From a checkpoint of a small multi-label image tagger.
Training: normuon at rate 0.013, 12000 steps, batches of 64.
Data: trained on analogue clock faces, 195000 training examples, 3.9 epochs.
Rows from block 5 of a small multi-label image tagger, named by matrix and row number. Rows with one number belong to one neuron. Each number is 128 + 24 x the weight over its row's rms, rounded and kept within 0 to 255. All counts start at 0. Numbers have three digits each.
Before each neuron's rows are labels from the 100 images, of 14976, where the neuron reaches its highest value: "top examples" is what is common among them; "lies over" is the class under the peak. Only what is clearly more common there than usual is listed. The data: analogue clock faces.
# fc1: MLP up (model.blocks.5.mlp.fc1.weight, 640x160), inputs 0-159
# fc2: MLP down (model.blocks.5.mlp.fc2.weight, 160x640, transposed), outputs 0-159

top examples: dots
lies over: face
fc1.120:142147128164115124116094133097123147111150140117124169115154148121143091119120111131116112121149128158155110139163130139126182109152075157140143137162146126124105154128128159099078126155113122118174134138081088155124124122160118113120137105154163082139096161168130085108153184151135134071107175104112161132104135096130113122146132158125120135093076132122133153146177117090146102149116135095098103113118090151100091114135123145134123155141109118144151167136090157140099118145145103
fc2.120:135103176117108131101163120158080129114128167171118133142126090119128150122053111116150161163122147078172101159098117172115127183100152136134138151130136091091131122159109160158176140122163121118126122146173117094159139161111104103146135155144157107135116149109139186105095131115110107138106133110122136111114103151112136163122094144125098168105141150141153105099119121112153152084128153138112158125116121126138154107135134121101155102106148119140151091137141105135155089112122139

top examples: minute hand past 8; minutes: 40 to 44; hour 8
lies over: face
fc1.241:119121127140137152118062126135166086103127099113110135147144092168144119145147134123107178115148096106131156115132104150079170106141139119132126135161150113112149115139160137082180137137142117138114103105109139092148122073123169118123139082133147141129112149133138114126154118137099079135070174100136162130143147152147143139131106133147137155159094105137110112107133152132132113112156165170132077129127074090136127157121149138157082097150119166114083131141165150121115121146120125
fc2.241:120156123147151163159125111122133109139133156149122113150116131102182147125112154125108143103152097114121138142135142112120153150128140112122114105119091099109129136095150113113141128142092121108145135095189133127138141066144158084131094114120087093149144095157105111071121110120122181120141157101162149141126121120138167063115156114131189118143116172102150154117108150092139112176153131150153144129099127121138131146136062125121110104147141150096082149150105160118110117159121126

top examples: dark face
lies over: face
fc1.478:142134134134132138125173111129101152079141145137184108121167093113141116129158154138186108099111091161157132105090122122148151117136153117112142080130158148125141165129114112105108128122126146125112126115138113136151142155111097154069134154136135111155130107112147164141145121129145089143147097120104171105185084136125128159118142108102136121156171114117151095060188113120112156127094131085125125081125143075146133138136119144113123096148136093140112100131129159113115129101129095
fc2.478:146141132150110147136156197134174127136104088083126135141110130147156182147160103095079173095104146130110121164124124131128135133133110113146086120144170148142157141118128142149150146145121102146149093131102129113105110114101147147116133118138130126128117136146147093101088112100116139121115154121147129143096188130106155122092092133155161108162151091149088122168068128093177145139135124140121089169091121154131118153116088150104116155118123122139142130145169105112122164104110130

top examples: hour 12; minute hand past 2; minutes: 10 to 14
lies over: face
fc1.398:147128093126095065127126158134122142102125122134132144090118091120106140073088155112127076072089117143165138121120142172112141174147145153095127146085117143163135157149093120170131138114144132110102115127125117086115127132129094142120143153155154135137120147130092158149126138147162173119159144134155131141101134107112148185122123097124089109154105123132164156131155112127153157131163116096136144061138128117111109123102189105112124148094126136131135109125106146127110142131178112
fc2.398:092106143110136160183136106092104150127114120104138124107119147117096122110161137144168089150116152140124137122082137121148159072150129145094106166152119136109133096081100096105091137173114088158176123137124175074159083131145158128151127138140089128137156139112122121138135100088112134162104122124108104151091136120094143110092168144164152151134141138144088108139145142129111121142154131129109092133132124098124133126134096137110124108144092113156142162146126180115155131139179112

top examples: hour 2
lies over: face
fc1.584:130152144107111144164141107132138115112148125170091072128141126147154135157151103113131134068064128100116140161095130157119121126091114130092133134137178149124139165121102147077119128126131140097077149131128165115121130154134131115105163155080090097164118179067125120096086123088132156116115145125139123087122148165130084122128159111112161097156136130128112139109091108124159133125162114147152157128180122105156139126153125129128141101123102120120152142162154140133132139155117107
fc2.584:118140125097135102134127087181090151124092096157112159153142203129160155175122142113081163051125141148079110099122136138144112119130144105123103121139157137166163130141106145111094149119147172107103120121115100159162140133153080095124135161129142127113124138107168098116098135124122149150147087153115131112127073119118153127145088149137150144153123132135122145112109145115083111154145095188104113141135128123134109129125136157154134133100106130109107136112094111142143142111107148

top examples: hour 2; hour 8
lies over: face
fc1.33:143069135117142181173148142142140126154123124148146149146145126155133147124146078163124093112154098105136137105098108124156104109110136178135176113180113107160155101147144130104153105140116116129131136104151120124143148095125110133121144149101136115120088189161140101103175152148140102137105114092099090161111166115131098123150117109157168129165123082135135097153126132122125143146157101140119138088148146088112132106099092064127087159153122134133121154109144136103115116110122130
fc2.33:159099122120121107150158124136126177096114120109134073130131117121158123104140157112147153148106163145110149131105112098105136128170152122098089133119150145118064124125082106119106129138086113141083121103098133106114110117159133146141131133153117123095147107132134168127086110123118134132146164095140132134169105160110158132151141140126107172130123145117126164076114154110136153117145129117169132084129185154148138082108127163125121147160037145126131144107137155103124123079130130

top examples: dark face
lies over: face
fc1.140:142107099162094123108122112106161163109123130186127139123131105072095133134140108124111102147127110121120114141068142127158112123138150107128169119116116137094116135124149150154155139134110140162127130147128112143123089104116106121110146132144196103164130123103185107176162140136139125120123131165109142149131146148135129172113160108150121131087184122126120079150127098120186154104091160102130143126133125111126120088154128148180146101099121138114081144102098093115172118108132156
fc2.140:134141118138125112125121156142136113129153154167138085100107100166133140184150177092158146102067098121132117086161137150133178151120145138136192109136119140097147106130091099151088149117131165091153141105120108112136126113135103121099132128141087156155137151129089137108111114152146108152103122133167116114070145095099112117157161157151143104127106154129156136144100131130149131130125099145135137139149143168092118118123110117150113170145114126116104122117096169149092086132077144

top examples: dots; dark face
lies over: face
fc1.154:096132105174104144103176129126158118088151106159151156079132135139111115156095141151051133136178116162129094129129153144148138138150120119152137130134115121129081122122156140114069122132134134129122089130120107139133093157122121084144164116109129101175147118117162121078099156143115166123098172102136127131106163083124113137152106122075111120162141142151159106155122131162108111115139150133100138120123087112107108138128132124160117151133138110172154107103099118111096124113108171
fc2.154:158114128102145082142129114110122176127151177117109138148154141093159149104100124121176158145131189087147145107152099123152158116153125139136149134148143132115093116158090131112202121138148109160101174138163164156116171160146105106132108134152101134116121111120117088116104119103146101135140123130103187137100125139094123146088133126115118095107130131141113129105122133110146166124100114109154148119143132127068140113142127155090124107142094145078159105129127185134117115141146120

top examples: minute hand past 8; minutes: 40 to 44
lies over: face
fc1.48:138121111142126131125113139113134147110143090109127090118134102064156108145086145147172182130093128173099194100155114111140114155103146123150112149136115129165149151111133103091196106105125097133159112141107139113127115112089139161150119121141185147068127097182122142153147095101154159118138133116136109133122138129111134132099139109122104127122086137081131106140161149108104112127095147137131170126177109127134135113166117095152136144143120123117121106172133128121108101122151101
fc2.48:121120121147168125128156136151099121134131140104128130177080089089144160112116073131119068131102097119137128098153078103148127132107138128116138155085172114117115118111133104118140130115142149123145128160128137129171114091112099122121089121096105123142133149119136122128117131112126067128133142138131152142132133125183137148109141136145140128116162085116087185100127170154101175121101110158147137129119159135064159100115090101135139147170136104123130150117152178087122156142155127

top examples: ticks
lies over: face
fc1.272:121143061102131074129147127123131117161093142177179156106117159108154133121103137118106125112176125171128098105113158145150156116132124106117115143078107085154138159125126106129068125131166137159131116124088107091118118140155099156169135113111138147103115104140146176094127130094130144122168142144102149114161120136116148148121118140132123092117127128105148104146094104126107156148092123134105086143110178149152146115113131150142149112124122102154118149142186081136152171141121121
fc2.272:122131175155062169146128131112151102091144164095109140094146154181110152088112097150172104146099115119136146133145110098134098132159178137141118124144181144095098119118115138127177120125102147072149155165116158144152117092090207119094122136123110144166132138145134129127119123120126106156120116110114135108165131125112105127108155155118128091152110124106102124105174127113153136158139154116142135123101142169129104157116106139109118107115130138103099139154107136121095103138129100

top examples: hour 4; minute hand past 10; minutes: 50 to 54
lies over: face
fc1.332:086143091077136123137139144168105122175148119150141128142135127138126073132137165177127160102133119121125078117110156113156128119119137135103153134102136116123102155132137143156067118145098118143097136144081101136114169120103125118129137089198168116123128169179096164130124125139119092096145144108123151106155117119148125124142062107113117153172127109121111118124143133152151127128153146108110133117157136064115172081145130129130137098173134114146123107142117112134142149128094106
fc2.332:086157104107130158137098132129171145101117137131119110111110095149138119141142134130149105151143131115138133108109099153109098116136157150151149149126142125138154116098128134155169153091144141089121157140164149140104111122119110144149090138141112136135161123074182086134083146130129143119095111096126136105069157134105092152100137112189132137132076129149094123116109155147106105178147126155102112102114106153122075161131146140126134163133134170101130091123100110125114143137079184

top examples: dark face
lies over: backdrop
fc1.566:103164126157119118101088128118133166121107134116133142151166094160138122121148090180144170140124155140074133100112143152160156089145108087086123128137106148145134089168148132113145095073122136164107150088142131112125160138146135103136129096131127137099119151115143124106160070152102128139136149187111160163119147112086147114101140110133147146177176114172132114085114127110126083128139135115128128129121135135131132147143173123152128093112103146140127084147128130089141112125127090
fc2.566:145143129112119143128166103130143095154162109167148140133126162131123127121101141091141119184112125137168150130199126116140133091137085109078107156138129121094115127148097145121164167131108096138136085140147108133160103107138148122149103117129121161133118084121092110118065120101167083142141099149155120088102110110087146123187111142086135104127134148094155132118132145118141127141125092172137151158121120147148130164109156180120111142142137116108121105124071142123133118112115134

top examples: ticks
lies over: face
fc1.562:072138118136096145128125137134127135134170118147105138139150114168137117130134118137144150136108112168106147100073096137173141143133105160080115125168132115123115106111095138127109131115127103113187137144077141072101117106121119112145150109121126187124149130141086110110117147078090152115113135194082153108157129138127100156144151106156111170129127128133123074115107101117116101122137142127132112130106135130130135132146128143140141176138124132206115134081133128109154139141173105
fc2.562:135105128111092098155115111145159123092146166115159132121111105165109102140126107118101146132132099130115114090141154150142136093102124147076098148152145083126123109180152126166142081132159152171127132142109111164138160181126144133101138143127084096148168140165134152134113109155116146129115138086134153113118122078123142142160084119107168108140099103126121142105149137124116179120122092084114143138119132140155139098136091138114098126127122118090133161079090144113154086164134143

top examples: dots
lies over: face
fc1.412:173112159094127098074125135172126100164121128108157150094101138103131119148135107075139126105148098116133151098170153108150157083166076117145105176139130151126095148134126160128128086143124192135114147111148138133124154179135132122130134156149152110134110166123128123123129146130122101093092136175128150136140160128103113078137154102100131107112118077152115132129156132125123141099159116178069080143122106151121143108132158115150118158135152123129133101133136115119128149105138108
fc2.412:182142121163110119123090096168075169110121121135109105113120146116127161093159138105108089142137144132158142121148110126142146161141110114144127131158117081127109104148108150144120134151136142150112156108110133131150056168115126130120114117168107062149121136086160148181147136064117087145152093119147139138112120173129080121115140133102111136114116170122110145118098072131153147119156109143134142144153131143122174129114103131111131142160113129106130154122164117159118128135095101

top examples: ticks
lies over: face
fc1.589:132099167141158101123113126097155125152121144112081142130122155176123149122181068114157169121120140102128093157140160139115121158133145165076120135154094083142090119091104119148109136121136142134130139107184108175146102075115154117128110121133126171151133131127129143108135135122108141103110122131122155131137154134132133174114165110121166114117126098101149155118147212106121135124112107117127176119121106120097087133086118171127112152144120126107134157134115104127110144147083111
fc2.589:129086119153106161152125155108107151161141106146104126136156118126142135138094128133062079155174125133106118079109101132137144111157142097130141127118105144158152132125157151102132107123100131137112103110085116095148125150120126097108160138072121105138146124121146108130105174144135129195140132126154141118088107086098133127115100167164087171171146122098137133151145103177138133131093165173102095092123124113170147123164103126147126133153126129130143135149146143085135120128164137

top examples: hour 2
lies over: hour hand
fc1.560:146149138176131100112120106151136133140109140127161089117066144115139095134132147137152141121148103094106113091114204155111136138112091131118137134136114163116130153118136099119153170166132156122092123134199127072125109163109107100116194143101109089147101096143174163106109165156116137120125113152139118101159156180125153165115142114140116091106139111125130124132130116097158142135126137134103112134100121100124113126139139127082127114135154146108131111127125152080142149124088141
fc2.560:121119072134089102103167088130114127126155141120095124115153109173108140111116122139163116136096084198156122136137080094124141118129134153105106157108173118138123119151145169093167089094116131105141148104076142180117148130120167137105145089121153144105112148133115101150156127141132120147137163098130158127147112134138122082137111145121099167133125134162132148131124138125103136124141120135193119102164104169155138132124125172136082129129123142105119094115163089152115113135159125

top examples: hour 12; hour 1
lies over: face
fc1.404:178175087136143117165132112134124113100106133149131159071112141101101135076130136091121170089169165092124129147160117153101163154149090118168121084138136117108118128156117118145127127091137139085156127161130142122103086134106110131151136124079157102149115158126165126121125102107116129166099082143121113146142139143116129149128170121117116106110125154174098114125123106186140136095142136123117100157148145130099133125161157097142126168134109118130128191136142105120149107102126107
fc2.404:133120099134116103120136159093133147108173097157142091116129087117088111109153142138129115108155110148135152172093153105100150097091115130115125137141099132119127126111149192146138134146090156117102183113153088105117142081123141071143140093113103174123129148155097081107154150123124138127153128100153122085141130151160115163152170129154122099117166152164123135158134095128130083163103126130135119085092128147122122123130139131106143133152121159111122097132105156117098099171120154

top examples: dots
lies over: face
fc1.178:136179096143179121131174130186141107116094089152164157163173133140123145045160091106160132155141115104141130114104085113105151153120134080109102128102132122145107119115171124124123131111117155162150137139120118127119122122130140152140110166140133124125113102153138156099141162128131163129130140149153098108118149152135127132090168116144149127138130084149112128099125094166143132104118131124102091122124105193117108137106105134183117081129150126118080102119127131108138123095134138
fc2.178:183131128131103150135100133101128156097140114127106095125145100121117120163066181097120149132188125115126109101147135117118108109170150139117153118137109104103110178140141126137117140171145171143143097098105124151122103103123145115129137104148137129135117142115098118127124173154106104132133125149129124118139148158121105145053082130172082143152088089161131161164151119133156099143162146139100093104174121122133120124136080132057138151134152122118122109122139100114112128129118135

top examples: ticks
lies over: face
fc1.409:093125133133159138122105113118118173149154105060145182085121154102164092125175123129105141132120123127161094144130085144144156150137113115146120136117132181120106120128084152139135134096103120088126138129116136179075121108101095130141142144107117109134150148171150106125138151134149152137094134117133124121148165092129114124109144113130114110122127101165147157120172138149115121145117128097155144088078181089128105152162153143107136127121148147117180082140130133119161150105114086
fc2.409:148145132117135130140151120169104094157133136163083096102101176132122168158095130142160157136170173139135097124091170104133090075088164089107113144122145116140161104130098174145132091083162090087129143128109141147104117130132124106128108148130175135162130096118181114083130100126110103149130146121150141140135152120130120129107088168112122123176151114146130160145125072136111110111114134118126163118115166142107125152102118123152112110119141105108135107112130158142126157095115129

top examples: dark face
lies over: face
fc1.479:139102109108093133118147161151102138096148091116143165131104117122127135172118146083137111090143129128136112120125143124170139122161170119117142182145124104107149128155117076093121122106113098105138084153120109192164105115172102099106129106154149086137111110091183111125116117160132132125105165121129136142102158108159130119163148122123133099109119159116188153135113113126142183138128109126084134159159115124117137079106151136144147119140149147099149122116147089147123113114164168
fc2.479:100082148143136140137080177163149122130168119142179108080089128114126148150125149096109132152116148089098143135171115091135138099140113108128149134102120143124085162153133123149154183132123131106112129120156120113163111150141077119130109116127094164104124128140109109147118104153132128182149113124162140124119092134105123141115143140100156100158142097128102108094143114101107122194094101153134145151151095136118158100115119177155124098087132119112095119122101162151152132154156123

top examples: dots
lies over: face
fc1.199:120143147176126114101127096148137128142115143099128086110116103097133170113076150135148137133143144145180135151135110080150125124146110138106148156139134089129130112146123153137116105129137082126155093132108108171143100157139159119091142085141084083149094119107139177163141148125119168128136110123143082122183131125097083127119113175125090099136138150156158114108120151145135167129152108124130122112157145154149151166121110138100098127111143118142119106110098077130105161167082124
fc2.199:145145108120081119110103158121096143091087121177120157133122137151120121104130170125151131100122086134081117123142094108153164114123104139153106157112120086162134126119138134155159130095103131154103162122142136164118156136104134132059158167132089157090135134136133104131129154104132131114096140116157112123113118128128151102154126158150140152139150163198094149118160119143102121113111181114104103139114127137145136129135140139081092132085098112107156091126146111155150065128125149

top examples: dots
lies over: face
fc1.118:150106142087159114102102156128157103156157111129164126127090175107137106069129132083087120151112171126141124132148122106158163124164126114092091154156126153111153129103116147125135136142141169115121139115118139103107195122106159094143140141135153116147128137105134141101150191159125154123116163147153153122153146133095131072140103119144105098099120135145092142142171123089091114097154125166106148123089133152121122111106133102130150151120170149102109138138118102116156082118149127
fc2.118:151139103136120120132116132083098181111114147118084098099123131145109134119137134141139112134138135128109128188153128126158104163153129119155135115140165100115076111141126130107094105160108108142126146141114120105130101177157107141148136144126186105119121118105166135151156135096076094123092147159145154142131131125187098134127166118106085131134127126149111191146139111158150133135173089113102112113180095120184112137116083137126108158165119106161123112131161154132132103139124131

top examples: ticks
lies over: face
fc1.466:110128120099154161126113094121133121091139139114103121137114123172112130107145136132111148143107153148135151153093125179069148155114169160087104125073052078106135123105145119103135152147157116136157103125149092122118159123149103154137128118151114140147115119087100103102138122116118118141109168123163121142140131107169110113150069158098157118125187147145153135102131140110164169100155112137149129145150106112124101151085109118142173142133149160106114120142129149110102134124144094
fc2.466:122122159098106130134171121128103139181111115117103114142187159121122123124137133132139147093173129167118119150127127100147151102154073136151101125124114152145167139124106121165090092131145141119110108085091119136114104133105117112115122147122128126119133091114201121110129206144108111152121129130140099134144117149120087120114147131112142143140065132122129112120116139141126114154143158145093129144132178132143155130135129149068099124137078095125147185157102087119131167131129162

top examples: hour 12
lies over: face
fc1.202:105104108103165160086131104133131149100111148129126125136081110122132126137141128139119130138109160135173115123119186164140111115138098139120119116140111085130093130157155097118146134107141140108158115107068140138120128125146164126145105126095137118166133152150158156136083168131124191118127144142135126077145116130128150104123106141157127137159097092076137131147150105109132098132086127123122098150071121120173161131156114075086126177106107132130149120118173137152130107176143092
fc2.202:160118156110156119093111160107132084167105148145138148107142133129126110126110146161093135191094113139124134143125145120104130134143099142102204148135151146108139127095127117162169158149155129155135107142141124135140113150136138121117121122131114162145166117110129162091153103138125121115084115158145125139110133043136097112128097082115151138120155096097129120148102152095155102121088162108127133124121086096141114154108129194123102125097149143138150120109173100135150120176123114

top examples: dots
lies over: face
fc1.291:213122131106135124153097116098093087099144170119122126128114143105155156105083077156128123148144068109104137086114104128127129110164164119133150128106105128169097150075097129096147138115122106157122097101179131118123131142152148096137126117128128145165116169111113103127137135113123108102135098132113134144120052141119120137121142152134155129152093167108121131129142151131086155136126199091107125123186102123124115142130135136137135144109160119127134162135149133123108120152142121
fc2.291:120144117173118140134147105136133112118080116161119111120123153148133174134106132172122128089147160090164141154093100119116141108120100119135102123121153090123152108099100147092096165088130186099129162106106109142135137078117139118143106115086164119162114122141183124152113156105116105133162109134152125114135147097128112104121143135083112107128106091169170122136095137100156129105173120160113105111141128190135138154125105139137132164155168112139097125137100142115134176095121143

top examples: minute hand past 8; minutes: 40 to 44
lies over: face
fc1.457:121108151153104136112091145145080126097172126089108136165121112086141115144134129156125103153092175104114134124127140131099111120111137136126155168176193112126125105114170145116147151098103101137108130159115097156137086113114167139123124137116144113132103156142162133119121143131142123143114138140102117096137099149128165133082088118149099134131148107118120181149157109119123143103127128106176141124159116071163104131183138112145143145140180122112114098105120173076124139113112096
fc2.457:141153119165183111131114108144108087134124141161142095114121192115147126042099144127138095124150148145077153126129136115170136126102165140101107133100149170157138093114144106132118121116132121142163169117100132093119130105120119156137104094117131159124149109141106141117173111141183134133100112159147130151161078102115143128142148157152126160086101121136151114104128114132150143151087108144165140151144128119111156103106141131151090121138100146125121149154140127130125078121183133

top examples: hour 4
lies over: face
fc1.190:157121113150112153124121103076126088152114100115152113152180121137104138146127108146142157125046137126098117126115110136142092098122136127147121129145102122071161129117139114102098138099119138109122143105128092137105116149153151177135156142157142112164151117087114105163120120162134123123081133149166117151126102136112169109168130165139114161135120128107151116122125123140099130121122205083105101139165142140182090162152140136146122132112111167136097129134090123117095163108114130
fc2.190:104161127156110121128136106156146129133085099122101110100146086118123148169145124154142152119172107114139108073130103100146103141135131167158129110092150168113118143132125127163099142093106119104143127138104169131115145134152125120106085158077132147141119127157146140111119156165116111122131072180138116137102135111124098152073101136111139106108123106101117138123123146166171087132138134210188156095136150101109138126146112161109160141143139130120120126105141115129144123113079113

top examples: ticks
lies over: face
fc1.218:146120136173173129133172143147145114141122144121094097140136153120144143122158117130168111082176159150124114149103124150204097113166103147096105138188106135143115092148089100128137127125153146149160095109131127114112090125147113175137165123160101103154106103123151141139139127138105133133129118109129112126084115118120130097164114140108140141121167067138143108096111134143103174158141120152092114159106154123111131117115070119145142119125095125150107134123120139074130144090113159
fc2.218:148103143096101117170117133146130143104154136113099169189096125140129139138086164113103132138161109104148139101094096123131115097100143102123125126096099106076169119104151134120149146143100120118119107131112140098087172112175149080105143137114105133115111106176139151107116118130178138165178132096165098168141122154128154118109107169091109124104171135114107179127125127129152136143077118120126151124110103126129128148148166144133109143121113139167125141092130129138105160143171121

top examples: hour 4
lies over: face
fc1.377:176140077121142165140132121075063117148126128083132080127126112125116121156116146110112126152170088114109150091098151133156156157095128128110137108159110152121130124122106112098083124103177136173105138116109128119113114115143126153123212152127095120117176151096103115163128135120123111166130125159153115109117103093158082125116095162125168133129101107128125131131156125113140123110136170136113107140129105088143135134114165160154166106118122133151127134150144092135147146152144148
fc2.377:130162136162134093149140177111127091116103139136084155106069137125153132151132109144145128104086162132168116135137136104131102115171147164125134187130132104137083102171094106160124119104159138092140101130106121148156156121127118096168084129102142142122064136125162093143136106117130116165162087142117146132092123120142136121135112140100110138124182125113131155121147150089122097121098125150114148144123158129126137098143150126116124180081130134105114103116122163115113152142081156

top examples: hour 4
lies over: face
fc1.47:159106172132123157127139096119161108114137147153110178091133122113093127104125085111123126148127128114114132080105156117107111106130154119129107163131103148091141121182124126109127163098107130159203099104111116119146110094117132130092159106114158150114119135113128154164163115142153123104104117120142117134137118164076161130108100098169132119098120120101186145155109097168155147104101146131158120136175161144118127113125083162138103150124119173110109148155149153161107128119129101
fc2.47:124109101124117148151108116147109163138117111097130093127090121128104119119090147102162113176119159100178097147104151133143112168173151089102132133108165100114097077135128163106147162137147157143115174103111125069136086111147143119130092148131144129157163137121133148112114150107117120145141114095160149105122160119153106173118127148163113133139103089110132137143153092145145098156107102145099101125123100120101125166156111147106154093151142152114113089100119125115120163185149131

top examples: hour 4; hour 5
lies over: hour hand
fc1.307:098153140134132154136124157118144112157092122121151139164138136134097088099141167112145147087117177124167136139107146154094141096090132141114121124113102148163175155096099188135107139134140104123076134095146112132143102122117087135158166174086120112113130115117139113130126143115119192136161148123137133131151124110141158142097151148118130126157133143114118139143081107091149124076176162153149131096094095144113108119076120153097104115137093089095130129138119145114148116113120097
fc2.307:127138114157126108126095154148122138102117112138148124112101130125152131155137154141115112137136127103076147129103175117118096152157140159133117140206097170155101120133138134128124094141097130130128181095101107163157136123117150185071106162123108109080154191150136097093137114126112153135124132150153123099092091093135133101131080102116176129155147096132138145097168149157114113110123114157121171132141126124134103138139119134149110139114080087095125125099114124144131106111152118

top examples: dark face; dots
lies over: face
fc1.548:111128095138170160121125089095146133172144139128134145112115124124068149111137171124161127086071137119117142154136103115130131141107121163122096129091107118096124110136156151123119066149118101122117154145104095140098187116114142176152147122167148144131126104149129109127120094155082169172107136153138110138126143134127142109087143092110139179128126112164166139108095143118133120102128108185139132128111120129148157174159085146156089128123104118152112109139162095131121130151127141
fc2.548:150159130102128183168130162158130159120127154153145115140145114154130124081099099128113099134113154125078129119125137102118138118153170128179130140125097177120113165132099156144144137083070120147166139131154138153162099144126078124145126106132124122135087127142121125111108138128121146130109129149162153114118146108096074149125083123096127069101152123139176098135118115181101119130111159076137109123121124127133098167113151091109115145130116091143151097160106107124128138106151146

top examples: minute hand past 8; minutes: 40 to 44
lies over: face
fc1.68:120139140095102134155093152123162070137125151141087160137115129174175112140120093156118172092148139136104130175125115089098107111138154120128106144162125110133173113146118140123085079155103120144157139139126096136156130145070098144131119091119172123122131149151103124126158116133117132152125145156073143149111141134135129125174128100133132098131096101135143119097145153111161118147131133103165107129136104115076141140122182117117181096165120122138123165114131109103108112139149087
fc2.68:133110148128151157091150118164129161120117154121135139139094151153098140140109132100099112178136131094132125121143142138115139145142103126146157176135111116145110110074157124161082160134150132143124124140143116156156097110147138142162132142095119126079171148141175118146062131106094124090085097101144116106129107084130134129116154135165118170152117116131132135136111165094120139126144168133122106106093171125077113127090136143126081138140171135087122107090135097115134157139128175

top examples: dark face; dots
lies over: face
fc1.66:125157133125142138105117125114118153101128182136137189116115136123088137125138120140086125159143164144115088150150129158132156137145099130104108128156138111111135129115127133124083127128144110163166109163086069188128123138161118102122115076118153167157140136110151119119150138116128164107159121168145116146096117089115120169140136081130109114113095141139157111151104109142140133095108127132106124128133108117095130134166028130120114119161159125124168111091139131132131099102126163
fc2.66:130077128111102115104147154180112116143168109156098122123112124142109128148110144055184168110135101114175156140122117148123140098129139129152147092131121097132116133149119096124169105123135165163139171122156140096129130159128145102152113165113127108147106171147098100144103142130125135099128146085130139120152087100104141116129145128112120130154132155130128074127152134127132138156153122151140129108143095133101147130106171125091132162156063153128142131117124171082105112120153071